From a checkpoint of a small masked spectrogram model: activation swiglu, batches of 128.
Rows from block 7 of a small masked spectrogram model, named by matrix and row number. Rows with one number within an expert belong to one neuron, the router's apart. Each number is 200 + 20 x the weight over its row's rms, rounded and kept within 0 to 999. All counts start at 0.
After each expert's rows are labels from the 100 clips, of 14976, where the router gives the expert most weight on average: "strongest on" is what is common among them. Only what is clearly more common there than usual is listed. The data: babble in 24 made-up languages, each with its own sounds, syllables and stress or tones, from a formant synthesiser. In brackets: how many of the 100, against the usual share in percent.
# router: router (model.blocks.7.mlp.router.weight, 32x96, trained with AdamW), inputs 0-95
# gate: expert gate (model.blocks.7.mlp.gate, 32x16x96), inputs 0-95
# up: expert up (model.blocks.7.mlp.up, 32x16x96), inputs 0-95
# down: expert down (model.blocks.7.mlp.down, 32x96x16, transposed), outputs 0-95

# expert 20
router.20,206,192,186,187,174,202,198,172,214,250,212,177,238,206,190,211,219,207,211,177,200,237,205,226,192,263,209,191,211,191,197,205,210,199,172,207,231,200,159,209,209,215,177,186,150,197,208,203,190,185,206,210,207,213,190,207,197,193,179,204,209,179,231,198,205,194,191,209,207,152,209,177,201,209,171,186,203,263,232,192,225,189,217,185,213,202,195,199,208,168,189,197,165,192,182,205
gate.2,198,202,200,205,203,200,200,197,200,193,166,277,201,201,198,200,196,200,200,197,195,199,200,170,168,180,157,200,188,199,198,201,201,200,196,148,199,200,201,197,269,176,202,145,208,200,205,200,155,231,201,128,201,247,185,200,201,187,227,205,200,198,166,190,199,200,198,196,200,210,201,200,203,170,200,215,197,201,210,200,199,199,200,184,204,200,196,201,199,207,199,165,199,197,204,200
up.2,200,200,207,202,208,246,193,161,258,178,187,220,201,213,170,198,179,207,200,199,180,202,201,199,260,159,201,200,168,196,184,201,200,175,198,213,193,200,200,195,200,200,209,185,241,199,200,193,185,262,203,169,199,205,177,199,201,200,208,222,222,198,293,200,194,196,208,199,197,200,212,200,201,193,196,200,200,202,201,201,200,200,200,199,197,199,196,192,200,245,200,174,195,198,201,213
down.2,200,200,207,199,196,289,200,192,200,200,204,231,198,200,176,207,200,199,200,289,213,195,200,178,195,214,139,201,200,211,212,183,199,191,204,199,201,220,200,203,200,205,199,201,204,202,212,200,226,192,197,160,200,203,199,200,205,197,199,200,202,184,183,282,244,191,206,204,200,189,211,204,185,190,200,204,186,208,212,182,166,200,197,200,191,200,206,200,200,222,200,200,194,200,200,200
strongest on: mains hum (86 vs 12.7)

# expert 26
router.26,178,217,190,201,245,220,194,212,204,168,195,166,185,204,239,196,227,188,182,213,173,212,202,215,165,185,220,197,207,225,218,189,208,157,219,201,226,187,208,183,219,177,168,222,187,211,209,200,198,221,178,215,166,192,193,219,225,189,223,182,177,203,193,189,208,192,187,185,227,212,235,215,202,192,232,209,221,184,201,177,177,198,201,164,188,184,220,173,184,209,197,182,257,226,228,213
gate.9,200,200,200,187,200,200,199,200,199,197,203,208,200,200,200,199,236,201,221,195,291,200,199,200,177,219,200,202,192,203,197,216,200,201,202,200,169,198,201,158,201,199,200,187,205,192,200,200,200,199,200,201,183,174,200,157,194,201,200,200,124,202,201,179,202,201,199,195,200,194,182,189,200,190,213,214,190,199,199,200,199,250,197,200,201,202,95,206,201,200,194,196,201,205,201,200
up.9,200,212,200,200,201,200,193,200,211,199,203,210,202,191,200,193,210,202,248,186,201,198,200,200,194,200,207,200,195,200,200,244,196,205,204,185,191,186,200,102,201,200,165,230,203,200,203,207,196,198,187,200,190,158,200,193,203,202,200,200,197,201,208,201,208,203,199,189,250,233,199,185,190,192,211,245,187,173,197,200,193,224,199,198,200,213,117,190,176,200,157,198,167,207,200,202
down.9,203,196,200,128,205,200,205,199,200,201,197,196,200,199,200,200,200,200,200,202,193,200,271,207,200,188,201,196,200,204,197,200,200,201,173,202,199,202,200,200,200,209,199,206,188,237,166,190,199,199,130,246,203,233,200,107,200,201,208,200,200,199,193,193,199,189,203,200,252,201,209,200,197,203,200,203,198,196,200,202,203,196,242,200,187,209,200,192,200,200,201,201,154,196,199,200
strongest on: quiet level (68 vs 28.3)

# expert 27
router.27,208,203,225,167,187,212,193,195,199,284,215,187,207,194,199,207,184,212,197,201,197,166,200,185,196,263,193,222,226,211,205,202,203,186,172,182,195,189,189,212,185,145,213,213,162,230,207,194,216,160,220,209,205,198,201,217,185,178,202,209,198,214,195,197,214,204,184,189,190,222,212,198,188,187,174,221,186,150,212,191,186,196,183,214,209,213,219,206,209,165,183,208,204,230,179,211
gate.2,213,196,176,210,207,189,200,182,159,199,200,194,200,201,180,200,209,180,200,200,173,202,205,267,185,199,200,198,200,200,200,200,200,210,221,207,145,184,117,204,200,229,178,200,220,200,210,196,199,202,205,200,197,198,234,203,201,214,200,199,199,200,167,200,178,201,202,200,154,222,185,200,168,202,222,153,128,201,199,198,199,200,191,204,206,197,199,197,186,201,218,200,188,231,200,201
up.2,194,205,205,200,184,206,201,201,182,197,206,201,200,201,200,197,124,171,200,254,203,198,201,201,205,211,199,214,174,200,204,210,206,200,202,200,214,206,198,200,208,200,200,199,199,216,198,199,199,200,201,223,200,192,197,173,199,187,210,199,182,200,255,185,212,202,200,199,204,197,225,168,199,181,196,238,289,200,200,201,201,183,199,204,194,202,160,200,199,152,177,200,202,267,199,181
down.2,200,203,201,195,191,204,193,200,211,216,200,187,200,375,199,204,181,200,200,197,201,200,200,200,203,198,200,194,200,207,201,199,200,200,200,190,200,201,217,198,198,200,207,200,200,200,185,215,195,200,200,200,200,201,201,199,200,191,217,202,200,200,202,200,200,203,202,145,190,191,199,201,200,202,193,202,199,200,180,197,208,205,198,181,220,201,226,204,201,200,200,200,203,205,210,200
strongest on: voice: child-like voice (92 vs 24.6)

# expert 4
router.4,204,191,182,186,229,191,202,213,186,243,197,197,224,203,183,183,194,212,218,207,206,199,197,122,212,252,203,197,199,203,209,208,215,221,204,186,190,195,138,200,208,234,157,177,173,195,188,195,170,210,197,188,213,200,199,183,194,200,190,211,211,202,190,184,183,186,228,207,212,158,225,173,195,205,193,203,198,254,237,203,191,202,211,181,181,186,189,218,211,184,210,207,217,200,202,178
gate.11,199,200,200,203,142,200,131,202,200,202,199,200,200,202,203,192,200,206,199,200,200,204,200,274,198,200,197,182,194,201,200,206,200,197,200,167,201,208,201,233,76,201,249,202,215,200,203,199,200,200,198,195,200,179,223,200,202,201,200,202,199,223,200,200,173,195,200,200,207,176,173,200,200,200,200,200,200,201,202,200,211,200,200,202,200,187,200,182,200,200,200,200,200,201,200,200
up.11,200,200,200,198,214,200,241,176,200,214,201,231,206,202,223,187,200,201,202,261,201,200,200,193,186,206,206,189,200,199,198,200,202,204,200,199,201,197,202,193,277,209,170,182,200,176,207,199,210,198,204,206,192,228,198,199,199,190,200,200,199,200,207,211,201,199,143,207,200,200,225,187,151,216,197,199,199,200,200,200,195,200,200,200,248,198,200,199,200,200,200,200,107,156,183,228
down.11,208,200,200,200,200,225,199,195,199,200,200,200,208,196,177,96,200,200,200,112,185,196,202,197,162,201,200,199,194,199,200,186,200,200,203,199,207,198,201,270,99,200,191,202,199,198,202,199,200,197,202,206,200,194,200,199,200,205,200,184,197,200,200,194,210,199,188,198,185,200,200,200,195,200,200,200,201,199,200,200,200,200,200,199,200,197,195,200,201,198,179,201,196,200,200,200
strongest on: quiet level (85 vs 28.3)

# expert 5
router.5,210,214,189,189,224,197,218,223,191,243,188,198,235,203,210,187,193,217,221,217,192,212,191,152,179,254,208,198,211,207,197,210,204,180,197,196,202,203,155,202,219,246,174,165,162,194,193,195,156,217,191,199,207,214,215,191,194,195,197,218,195,230,202,199,171,187,202,201,216,156,179,175,206,208,192,216,200,262,238,199,207,199,208,182,182,185,189,210,215,184,201,205,215,190,213,175
gate.2,200,200,200,216,258,197,195,202,201,205,201,209,200,196,194,177,196,199,197,191,192,239,200,198,138,209,201,193,221,202,202,199,200,145,202,183,160,207,151,214,154,201,201,200,200,215,197,200,191,200,200,184,200,202,232,199,211,198,232,195,189,252,199,201,199,200,209,170,202,208,173,201,205,192,192,200,248,203,202,199,216,194,174,183,198,200,196,117,199,195,191,185,190,199,200,195
up.2,200,207,207,200,225,200,80,197,200,200,229,200,200,199,205,252,200,208,200,203,200,198,200,200,201,199,200,202,179,203,217,194,205,236,215,177,225,201,196,202,166,200,200,192,219,202,207,198,202,202,212,200,201,200,199,196,212,203,197,200,200,200,217,203,209,200,144,197,197,196,207,200,200,214,209,197,197,200,200,200,226,197,199,214,207,200,203,170,186,199,112,200,200,200,208,220
down.2,201,218,204,195,194,202,219,201,200,192,199,212,197,192,206,200,201,200,201,244,173,203,197,187,200,200,200,200,199,205,198,196,198,189,238,212,178,203,199,263,114,200,200,197,200,187,208,200,202,197,204,201,204,204,199,208,202,198,200,190,172,183,198,196,200,209,81,196,200,201,200,199,200,197,200,200,199,203,203,171,200,202,200,194,202,199,199,217,203,201,140,200,188,199,200,185
strongest on: mains hum (92 vs 12.7); voice: child-like voice (72 vs 24.6)

# expert 3
router.3,218,206,196,234,178,200,207,212,195,167,195,259,201,190,202,229,213,215,190,210,196,221,199,174,165,158,150,189,223,188,193,207,212,212,198,187,203,185,204,219,207,212,212,177,193,209,201,203,208,203,211,193,197,224,205,187,194,193,169,175,179,184,185,190,212,222,178,176,181,225,206,221,172,254,215,208,202,215,142,212,210,197,196,221,215,190,234,164,190,218,195,164,211,192,188,221
gate.0,194,200,200,199,186,196,183,201,174,195,193,196,199,255,176,195,200,185,198,204,200,172,200,186,204,194,226,200,257,198,192,199,202,198,200,187,198,204,261,176,198,198,212,166,200,110,199,197,212,195,194,213,200,204,200,181,203,218,196,209,206,200,198,212,200,200,200,200,200,200,194,190,199,200,200,197,203,198,101,181,221,191,199,200,182,200,201,239,214,201,206,201,196,207,200,199
up.0,152,202,200,193,189,201,200,201,201,198,213,216,198,127,219,200,174,198,198,187,200,205,201,198,201,200,266,193,214,200,155,200,202,190,161,200,200,204,198,196,270,179,200,185,196,285,200,192,201,203,200,200,200,200,143,199,199,190,195,200,214,217,200,200,196,206,211,218,200,199,195,197,199,200,195,204,200,184,157,200,209,205,209,201,181,196,197,200,215,200,194,201,198,195,200,216
down.0,199,209,199,227,196,169,200,185,200,200,200,171,204,110,225,286,201,200,185,243,199,192,205,204,200,201,195,175,184,217,190,200,188,177,200,195,206,196,200,136,252,191,204,201,199,197,202,193,200,203,199,198,203,200,181,193,203,185,199,204,194,205,200,200,188,191,224,225,202,203,200,204,200,174,218,200,199,156,196,221,218,199,200,193,200,203,200,200,200,190,191,200,186,230,218,226
strongest on: clipping (69 vs 8.6)

# expert 9
router.9,192,199,191,204,205,205,176,205,190,155,183,175,174,215,228,193,244,190,186,195,225,190,202,231,216,198,196,203,211,205,171,211,180,153,193,223,181,232,212,188,214,184,191,198,225,158,217,187,223,184,171,181,207,204,190,269,214,222,218,173,184,221,197,196,204,171,191,202,175,207,192,211,198,171,229,205,155,188,212,198,199,210,192,171,206,192,187,222,193,211,192,188,229,220,216,184
gate.2,201,202,201,206,201,203,201,200,201,189,173,200,194,198,200,199,189,200,180,201,173,199,199,217,201,200,195,200,205,190,202,200,201,192,200,200,203,200,199,199,200,199,199,200,200,218,200,40,198,199,200,189,249,198,200,212,200,201,199,204,201,206,200,198,202,197,200,200,200,200,201,217,197,200,200,216,200,198,193,200,194,145,200,197,199,199,202,196,258,200,197,198,200,200,203,201
up.2,213,203,201,200,201,217,201,200,201,197,193,200,200,203,200,200,200,201,186,201,199,194,196,200,200,200,198,200,219,200,208,200,294,189,189,200,202,200,198,222,200,200,201,203,200,224,205,94,199,198,200,198,199,197,200,225,202,201,195,211,150,201,199,189,201,164,180,200,226,195,208,208,200,191,200,200,194,200,197,199,199,115,199,188,197,197,203,200,221,200,197,188,197,161,206,200
down.2,190,201,206,220,200,205,204,200,200,201,194,200,198,200,198,215,223,194,218,188,201,201,200,253,200,211,199,204,231,200,200,199,201,187,200,197,203,201,229,200,198,201,210,201,200,192,200,309,190,223,200,201,329,202,203,202,201,188,200,177,189,202,205,204,205,200,188,200,197,214,198,202,193,201,200,200,194,208,206,201,198,200,200,198,200,200,203,197,199,199,200,193,203,225,202,200
strongest on: quiet level (60 vs 28.3); thin (high-pass) (35 vs 11.8)

# expert 23
router.23,190,220,197,209,237,223,192,218,199,170,191,164,185,199,237,211,198,182,187,199,159,165,205,192,194,183,228,184,202,232,209,207,197,218,206,216,195,170,189,255,217,192,162,199,202,205,226,197,205,231,179,208,179,189,203,223,217,221,228,205,197,210,199,196,203,184,192,184,219,206,245,215,188,180,209,214,217,172,215,188,175,196,207,161,203,181,197,189,182,216,193,200,263,211,232,195
gate.11,185,203,198,201,201,187,201,198,200,207,200,199,196,244,210,196,274,202,220,199,200,210,207,171,174,200,181,200,199,200,254,200,200,197,200,200,188,200,200,200,199,198,207,197,174,263,172,207,200,274,203,195,200,200,201,199,203,197,144,202,269,200,200,212,188,201,200,197,209,202,200,199,196,211,200,200,201,201,201,200,199,212,200,200,200,200,212,200,219,190,213,194,267,200,200,200
up.11,277,200,200,222,199,199,201,198,200,196,200,200,200,197,202,199,200,200,198,201,200,201,200,198,194,200,199,199,201,195,203,260,202,200,207,201,89,173,195,201,200,189,193,204,200,206,231,198,201,199,200,201,269,200,200,189,200,200,201,199,200,200,201,223,190,200,200,214,256,200,199,201,198,200,200,231,193,207,182,199,200,199,200,207,211,204,162,203,216,219,194,200,204,202,200,163
down.11,253,210,195,190,222,200,197,201,201,200,171,200,212,219,190,200,198,206,199,194,208,199,202,200,207,201,199,215,153,200,225,264,205,200,201,160,137,278,192,199,196,199,196,169,182,203,205,200,200,197,198,198,151,201,197,200,200,201,191,197,200,199,195,191,199,200,198,190,194,199,200,200,200,198,200,198,224,198,200,199,204,204,200,200,200,204,218,201,200,199,201,206,196,224,200,107
strongest on: quiet level (69 vs 28.3)

# expert 0
router.0,197,208,196,202,159,201,188,214,212,165,219,165,200,196,212,201,185,191,184,221,165,172,202,140,212,215,171,199,203,216,217,203,227,192,204,201,199,189,240,178,215,191,256,211,232,195,207,191,202,182,192,194,161,231,195,184,236,162,220,217,194,200,191,203,194,204,211,192,214,212,214,230,197,182,208,237,228,222,187,207,192,210,202,162,182,196,229,183,195,230,195,214,204,206,215,231
gate.0,145,203,192,178,195,200,200,194,203,185,200,223,169,202,203,201,202,200,200,207,199,201,200,225,211,201,199,204,208,199,199,180,170,150,157,200,206,210,228,189,201,196,203,261,198,153,201,242,170,200,199,200,201,203,200,200,194,200,183,188,189,223,195,186,195,197,200,226,158,194,199,204,200,192,194,198,198,200,139,201,231,201,199,200,199,200,163,199,138,197,208,201,200,165,163,183
up.0,229,188,198,209,228,200,200,254,184,199,199,200,217,201,194,198,169,207,197,217,201,206,200,193,165,193,200,194,192,200,202,198,233,217,235,199,178,200,149,202,200,201,200,168,201,210,197,123,244,206,200,201,193,199,200,264,223,200,193,247,213,153,202,200,212,200,200,182,199,200,200,194,200,201,226,178,200,201,203,155,199,197,201,201,200,203,200,212,233,206,200,199,200,235,200,200
down.0,203,196,199,196,200,209,199,195,201,214,198,217,200,197,200,189,220,200,187,200,197,200,211,199,201,201,187,185,188,200,200,196,201,196,201,199,195,199,209,216,192,200,222,199,194,201,184,64,202,116,201,193,124,201,193,200,190,213,200,196,200,200,200,211,200,201,199,199,201,201,235,198,200,207,200,199,200,200,199,207,195,172,200,201,195,201,200,200,169,201,208,200,208,200,197,200
strongest on: muffled (low-pass) (71 vs 12.4); quiet level (65 vs 28.3); voice: deep voice (57 vs 25.1)

# expert 14
router.14,258,190,190,211,163,207,204,208,204,165,219,174,203,202,219,193,169,206,176,203,194,212,205,191,204,237,230,209,253,192,193,158,226,185,208,234,191,190,231,210,184,207,206,212,226,199,221,203,225,172,188,226,206,165,204,188,214,158,224,178,201,228,214,194,194,195,218,199,195,204,182,201,195,177,178,230,224,207,228,191,205,191,204,187,174,211,247,194,216,211,192,200,187,212,223,205
gate.0,167,134,197,194,202,201,203,203,185,198,209,199,200,214,200,172,213,177,190,216,200,201,199,191,196,193,199,208,123,204,208,200,179,202,237,203,170,153,186,184,151,197,204,198,145,184,200,232,200,248,237,200,197,200,201,199,200,188,182,167,199,196,196,187,197,230,202,194,207,225,158,203,204,210,197,204,202,199,210,196,196,200,216,222,193,200,204,216,200,200,222,235,196,215,201,206
up.0,202,222,200,135,200,197,200,198,200,185,213,200,194,213,200,199,201,187,203,203,270,200,210,193,200,197,198,200,211,209,200,200,200,199,187,173,196,215,194,206,202,186,199,193,200,274,162,199,201,178,200,218,200,199,200,136,202,199,200,199,200,200,200,203,193,200,200,179,150,200,207,201,200,188,205,200,239,198,218,199,155,197,200,201,201,215,196,195,174,201,200,176,207,275,200,210
down.0,138,204,193,295,201,200,200,200,200,189,194,185,199,197,246,215,199,204,197,200,201,196,186,200,204,200,203,202,200,200,205,240,180,198,203,209,200,156,182,210,200,200,190,200,200,208,287,217,206,192,193,220,201,201,200,181,199,178,146,212,208,200,200,202,200,202,196,221,231,196,169,202,200,214,200,208,200,203,208,200,200,199,199,227,200,201,199,201,211,200,207,200,200,164,218,200
strongest on: /p/ (53 vs 19.5); /b/ (53 vs 20); /t/ (41 vs 11.8); /e/ (40 vs 14)

# expert 11
router.11,225,180,177,202,228,202,164,209,200,172,148,168,185,205,195,187,257,180,198,205,207,192,196,231,212,187,204,198,170,211,188,221,190,226,201,203,173,221,226,192,212,204,183,211,226,184,202,189,198,183,175,198,181,184,196,205,246,236,207,216,218,182,199,186,203,206,195,190,187,213,179,199,203,163,230,187,220,196,228,168,205,167,200,182,195,190,148,219,195,194,191,211,237,183,199,205
gate.2,200,201,200,194,200,200,200,200,196,196,198,198,200,207,191,196,200,200,354,217,204,194,200,200,200,197,198,200,199,200,179,200,196,200,198,185,179,193,197,198,198,200,230,200,203,200,195,181,205,241,174,204,230,200,200,198,199,200,222,202,200,201,199,199,198,185,199,209,197,198,228,200,201,199,197,150,199,193,199,200,199,193,211,197,208,202,204,197,200,200,201,139,181,200,198,198
up.2,233,202,201,221,185,200,203,202,197,231,294,193,218,196,216,213,179,202,199,200,200,222,200,131,200,201,226,200,218,200,226,200,200,199,267,200,210,200,198,207,200,222,190,185,200,201,201,199,180,220,207,205,206,213,204,191,186,200,197,198,204,168,200,201,200,184,199,216,200,201,201,195,199,205,201,208,212,209,208,201,200,257,199,200,202,200,200,211,203,220,208,219,126,200,199,204
down.2,192,189,200,199,196,214,200,200,200,199,204,181,199,201,200,200,171,202,307,202,196,200,200,204,191,200,200,200,233,200,201,228,215,198,200,199,186,200,200,200,197,198,212,200,184,199,193,203,200,201,199,194,159,200,200,182,166,200,200,200,198,198,200,217,204,185,200,202,142,200,210,198,199,211,215,99,201,193,214,197,200,200,200,200,260,200,200,200,200,193,196,211,225,197,200,192
strongest on: clipping (28 vs 8.6)

# expert 7
router.7,182,222,202,209,160,186,196,211,195,180,150,195,183,227,181,215,197,191,192,185,198,250,201,211,230,182,211,188,211,191,164,242,215,188,219,168,214,179,209,175,222,203,240,197,193,164,207,187,222,200,203,169,169,219,207,218,204,150,217,195,201,198,201,237,187,185,182,202,211,222,224,214,206,196,214,206,210,183,187,179,212,198,223,194,232,206,212,197,210,238,182,195,161,204,220,199
gate.4,159,199,200,200,200,203,200,200,199,201,200,201,204,202,194,192,203,201,190,199,199,222,200,200,178,200,200,208,193,201,199,66,207,186,203,197,219,201,200,184,205,188,201,200,199,257,194,196,291,200,203,200,196,200,200,200,203,200,208,192,200,215,199,161,223,200,199,200,202,199,229,215,231,200,202,200,200,211,200,197,198,196,206,200,198,199,195,199,201,198,206,205,200,199,203,198
up.4,200,206,200,169,200,198,200,200,199,205,213,198,200,187,200,222,200,195,208,201,200,161,200,224,222,206,198,197,174,199,189,216,169,197,199,199,199,198,204,200,199,199,199,190,199,45,223,209,146,200,199,200,200,190,201,199,200,200,200,200,190,200,201,202,170,200,177,219,195,197,198,198,198,201,200,200,171,198,192,199,200,192,176,211,214,198,200,189,200,199,200,197,200,207,199,200
down.4,260,200,201,167,203,200,200,186,189,203,200,188,203,188,236,165,223,202,200,200,182,204,177,200,200,155,200,200,173,200,157,199,230,191,201,200,161,200,219,203,200,192,200,199,172,202,199,200,237,235,198,199,233,187,198,187,201,165,200,204,200,200,200,199,200,154,210,280,172,201,208,194,164,207,199,198,199,206,200,196,206,254,191,200,199,199,200,200,209,214,169,214,195,189,199,200
strongest on: white noise (86 vs 12.3); quiet level (62 vs 28.3)

# expert 17
router.17,192,194,204,180,182,214,191,184,204,289,201,190,208,208,198,234,202,213,198,190,206,203,198,234,196,249,195,207,206,200,191,236,202,183,163,189,241,209,180,208,201,171,221,208,167,218,213,209,198,188,211,207,188,200,182,219,174,184,173,205,210,193,206,199,214,191,182,192,216,203,217,186,187,204,188,185,182,159,227,201,222,190,200,178,221,199,191,203,207,160,193,213,142,204,171,197
gate.0,198,200,166,200,289,183,203,191,168,199,192,183,200,200,201,200,200,200,200,200,200,190,199,201,199,198,203,198,200,199,204,206,200,215,201,199,203,186,201,208,200,200,115,200,196,165,217,198,201,188,206,201,182,202,200,200,211,201,201,200,208,199,200,200,185,203,195,200,199,201,200,200,202,192,203,200,200,209,196,161,200,194,200,205,183,189,110,192,199,196,189,201,280,200,201,187
up.0,169,204,194,99,217,188,200,178,196,191,195,185,201,202,201,223,205,190,154,200,206,199,201,239,199,200,230,201,196,196,201,213,197,203,197,200,213,200,200,204,198,203,201,201,201,200,202,200,200,209,200,200,188,204,191,198,195,201,171,200,217,223,223,200,168,197,205,204,200,200,201,200,202,191,200,207,193,201,219,207,220,193,201,212,200,198,191,184,180,179,197,256,304,183,200,200
down.0,202,193,183,280,202,214,198,198,199,200,200,195,215,194,209,228,199,198,199,205,201,192,195,119,190,201,200,197,186,191,199,196,200,199,201,270,198,198,189,206,194,184,202,200,200,213,200,192,216,291,198,190,187,200,200,199,195,200,199,197,200,182,197,205,151,202,202,193,206,199,236,200,200,200,212,198,198,195,200,223,203,201,200,190,202,198,158,210,198,211,199,210,239,202,199,181
strongest on: voice: child-like voice (85 vs 24.6); reverberation (64 vs 34.5); /aʊ/ (51 vs 20.9); thin (high-pass) (46 vs 11.8)

# expert 25
router.25,153,219,212,202,210,223,214,209,211,166,193,152,192,195,202,188,152,208,192,206,185,182,205,243,196,198,207,215,207,224,167,181,218,182,195,227,211,166,169,209,210,188,196,224,238,242,200,225,196,187,223,183,228,170,199,201,204,222,212,188,177,253,203,194,211,196,221,189,189,204,205,200,216,208,192,222,209,177,218,193,163,198,199,190,218,198,155,187,203,194,191,187,225,216,224,205
gate.2,198,197,203,193,195,202,219,200,197,203,200,173,203,200,200,200,199,216,200,190,200,200,199,200,200,253,185,200,205,195,203,225,205,256,198,200,317,204,181,202,200,201,209,235,186,195,201,199,201,220,224,199,200,202,199,199,200,220,127,203,200,195,199,260,207,199,200,214,201,226,200,199,200,201,202,200,200,199,228,175,200,197,200,214,201,204,198,200,200,200,200,200,236,208,200,211
up.2,200,193,204,200,198,209,210,200,200,200,216,201,197,200,200,198,206,200,198,200,197,200,200,200,200,203,208,201,209,200,197,219,199,202,204,200,201,119,200,200,197,86,206,200,191,200,201,200,234,202,276,200,256,200,201,166,200,193,183,237,202,197,204,202,201,219,194,205,201,200,201,204,200,199,245,213,201,200,200,199,194,199,173,202,201,197,201,202,200,232,196,203,200,200,200,204
down.2,214,200,197,200,204,176,201,199,200,206,200,201,201,192,195,204,204,200,201,200,199,205,200,201,200,200,202,199,161,200,263,197,204,195,200,200,200,200,197,201,197,345,202,200,200,200,200,200,202,212,199,248,176,200,199,232,193,219,188,200,191,198,200,149,219,200,200,200,207,200,199,200,199,209,203,200,202,198,195,199,209,200,207,200,200,201,199,195,199,169,210,200,200,196,201,158
strongest on: clipping (25 vs 8.6)

# expert 2
router.2,169,228,178,200,234,210,179,209,176,170,213,166,182,203,198,192,197,193,205,188,236,194,195,220,202,189,217,204,221,217,207,234,219,186,196,207,205,189,192,228,211,192,167,222,190,194,230,210,215,203,200,193,181,216,200,183,136,221,210,191,163,259,178,228,192,183,181,182,211,213,231,211,186,204,206,194,202,191,176,203,191,204,213,215,176,176,211,179,198,232,184,198,197,209,219,146
gate.11,201,198,201,180,199,199,203,198,200,187,200,200,202,189,203,198,200,199,201,145,201,213,200,199,202,202,199,200,205,200,152,160,199,205,200,200,201,203,197,209,203,280,178,166,198,214,201,184,199,200,328,151,187,200,198,201,200,200,161,193,193,202,199,205,200,217,201,200,202,201,199,198,200,200,195,210,208,200,201,216,200,198,192,201,213,200,187,200,200,200,199,183,205,199,199,200
up.11,213,215,205,181,200,200,204,200,200,199,200,202,204,196,200,198,200,189,200,190,201,200,202,198,200,201,135,200,200,200,160,199,198,204,201,111,201,201,196,186,212,226,191,198,206,212,200,197,200,200,225,115,200,199,198,222,138,195,205,223,179,203,198,140,199,206,203,250,164,198,202,193,200,201,200,200,200,199,202,204,200,189,199,183,200,200,192,201,196,201,205,171,200,199,196,210
down.11,200,167,230,199,200,206,200,200,195,200,215,200,200,197,200,200,200,200,200,200,195,202,198,200,200,200,200,199,127,203,200,198,199,198,203,200,191,198,198,237,200,199,201,200,200,200,201,193,200,215,201,125,200,204,201,197,200,200,199,200,182,196,200,342,200,200,198,206,200,200,200,198,200,197,197,197,199,201,199,205,193,207,200,202,207,200,172,200,200,198,163,201,181,198,200,200
strongest on: pink noise (67 vs 12.7); clipping (35 vs 8.6); white noise (32 vs 12.3)

# expert 13
router.13,174,188,202,189,239,227,163,218,203,175,195,165,189,181,215,191,198,180,195,208,230,215,199,186,224,187,197,197,203,229,215,209,219,198,200,221,184,178,221,209,200,185,164,216,236,207,215,207,197,232,178,221,178,178,204,159,212,200,225,213,168,181,191,199,209,178,244,187,216,208,189,206,192,186,222,205,202,175,211,186,181,215,203,171,172,182,214,209,187,208,195,229,269,214,232,195
gate.0,187,197,198,107,185,200,203,200,200,200,199,201,200,200,199,200,197,198,200,199,200,200,200,202,197,200,199,200,136,201,202,200,200,200,216,198,200,182,206,200,202,201,200,204,200,201,181,201,204,178,199,200,200,198,200,200,149,200,189,200,158,200,200,147,213,200,214,200,199,181,215,200,322,210,202,200,198,200,174,200,200,200,199,202,200,200,201,201,200,200,201,199,200,200,200,200
up.0,212,200,200,265,230,222,200,200,200,209,176,198,200,199,207,201,200,200,200,200,200,191,200,218,195,198,201,197,200,200,129,201,200,201,174,200,197,207,200,196,195,117,169,201,200,190,200,197,200,189,194,201,201,198,214,200,204,200,228,200,200,212,204,191,198,200,199,170,213,207,200,198,117,200,199,199,198,200,200,199,200,200,200,200,200,218,200,201,200,132,200,200,144,199,201,196
down.0,202,199,198,68,196,200,200,198,194,201,195,200,200,201,200,202,199,207,198,200,205,214,198,196,199,200,212,203,200,198,200,197,199,203,203,199,198,200,200,199,219,221,200,192,200,203,186,200,188,192,200,256,199,230,201,195,196,200,201,200,200,200,200,133,200,199,200,200,198,200,200,200,106,223,199,201,200,198,193,200,204,177,200,200,182,200,195,200,198,212,201,199,199,198,200,200
strongest on: clipping (62 vs 8.6); white noise (48 vs 12.3); pink noise (45 vs 12.7)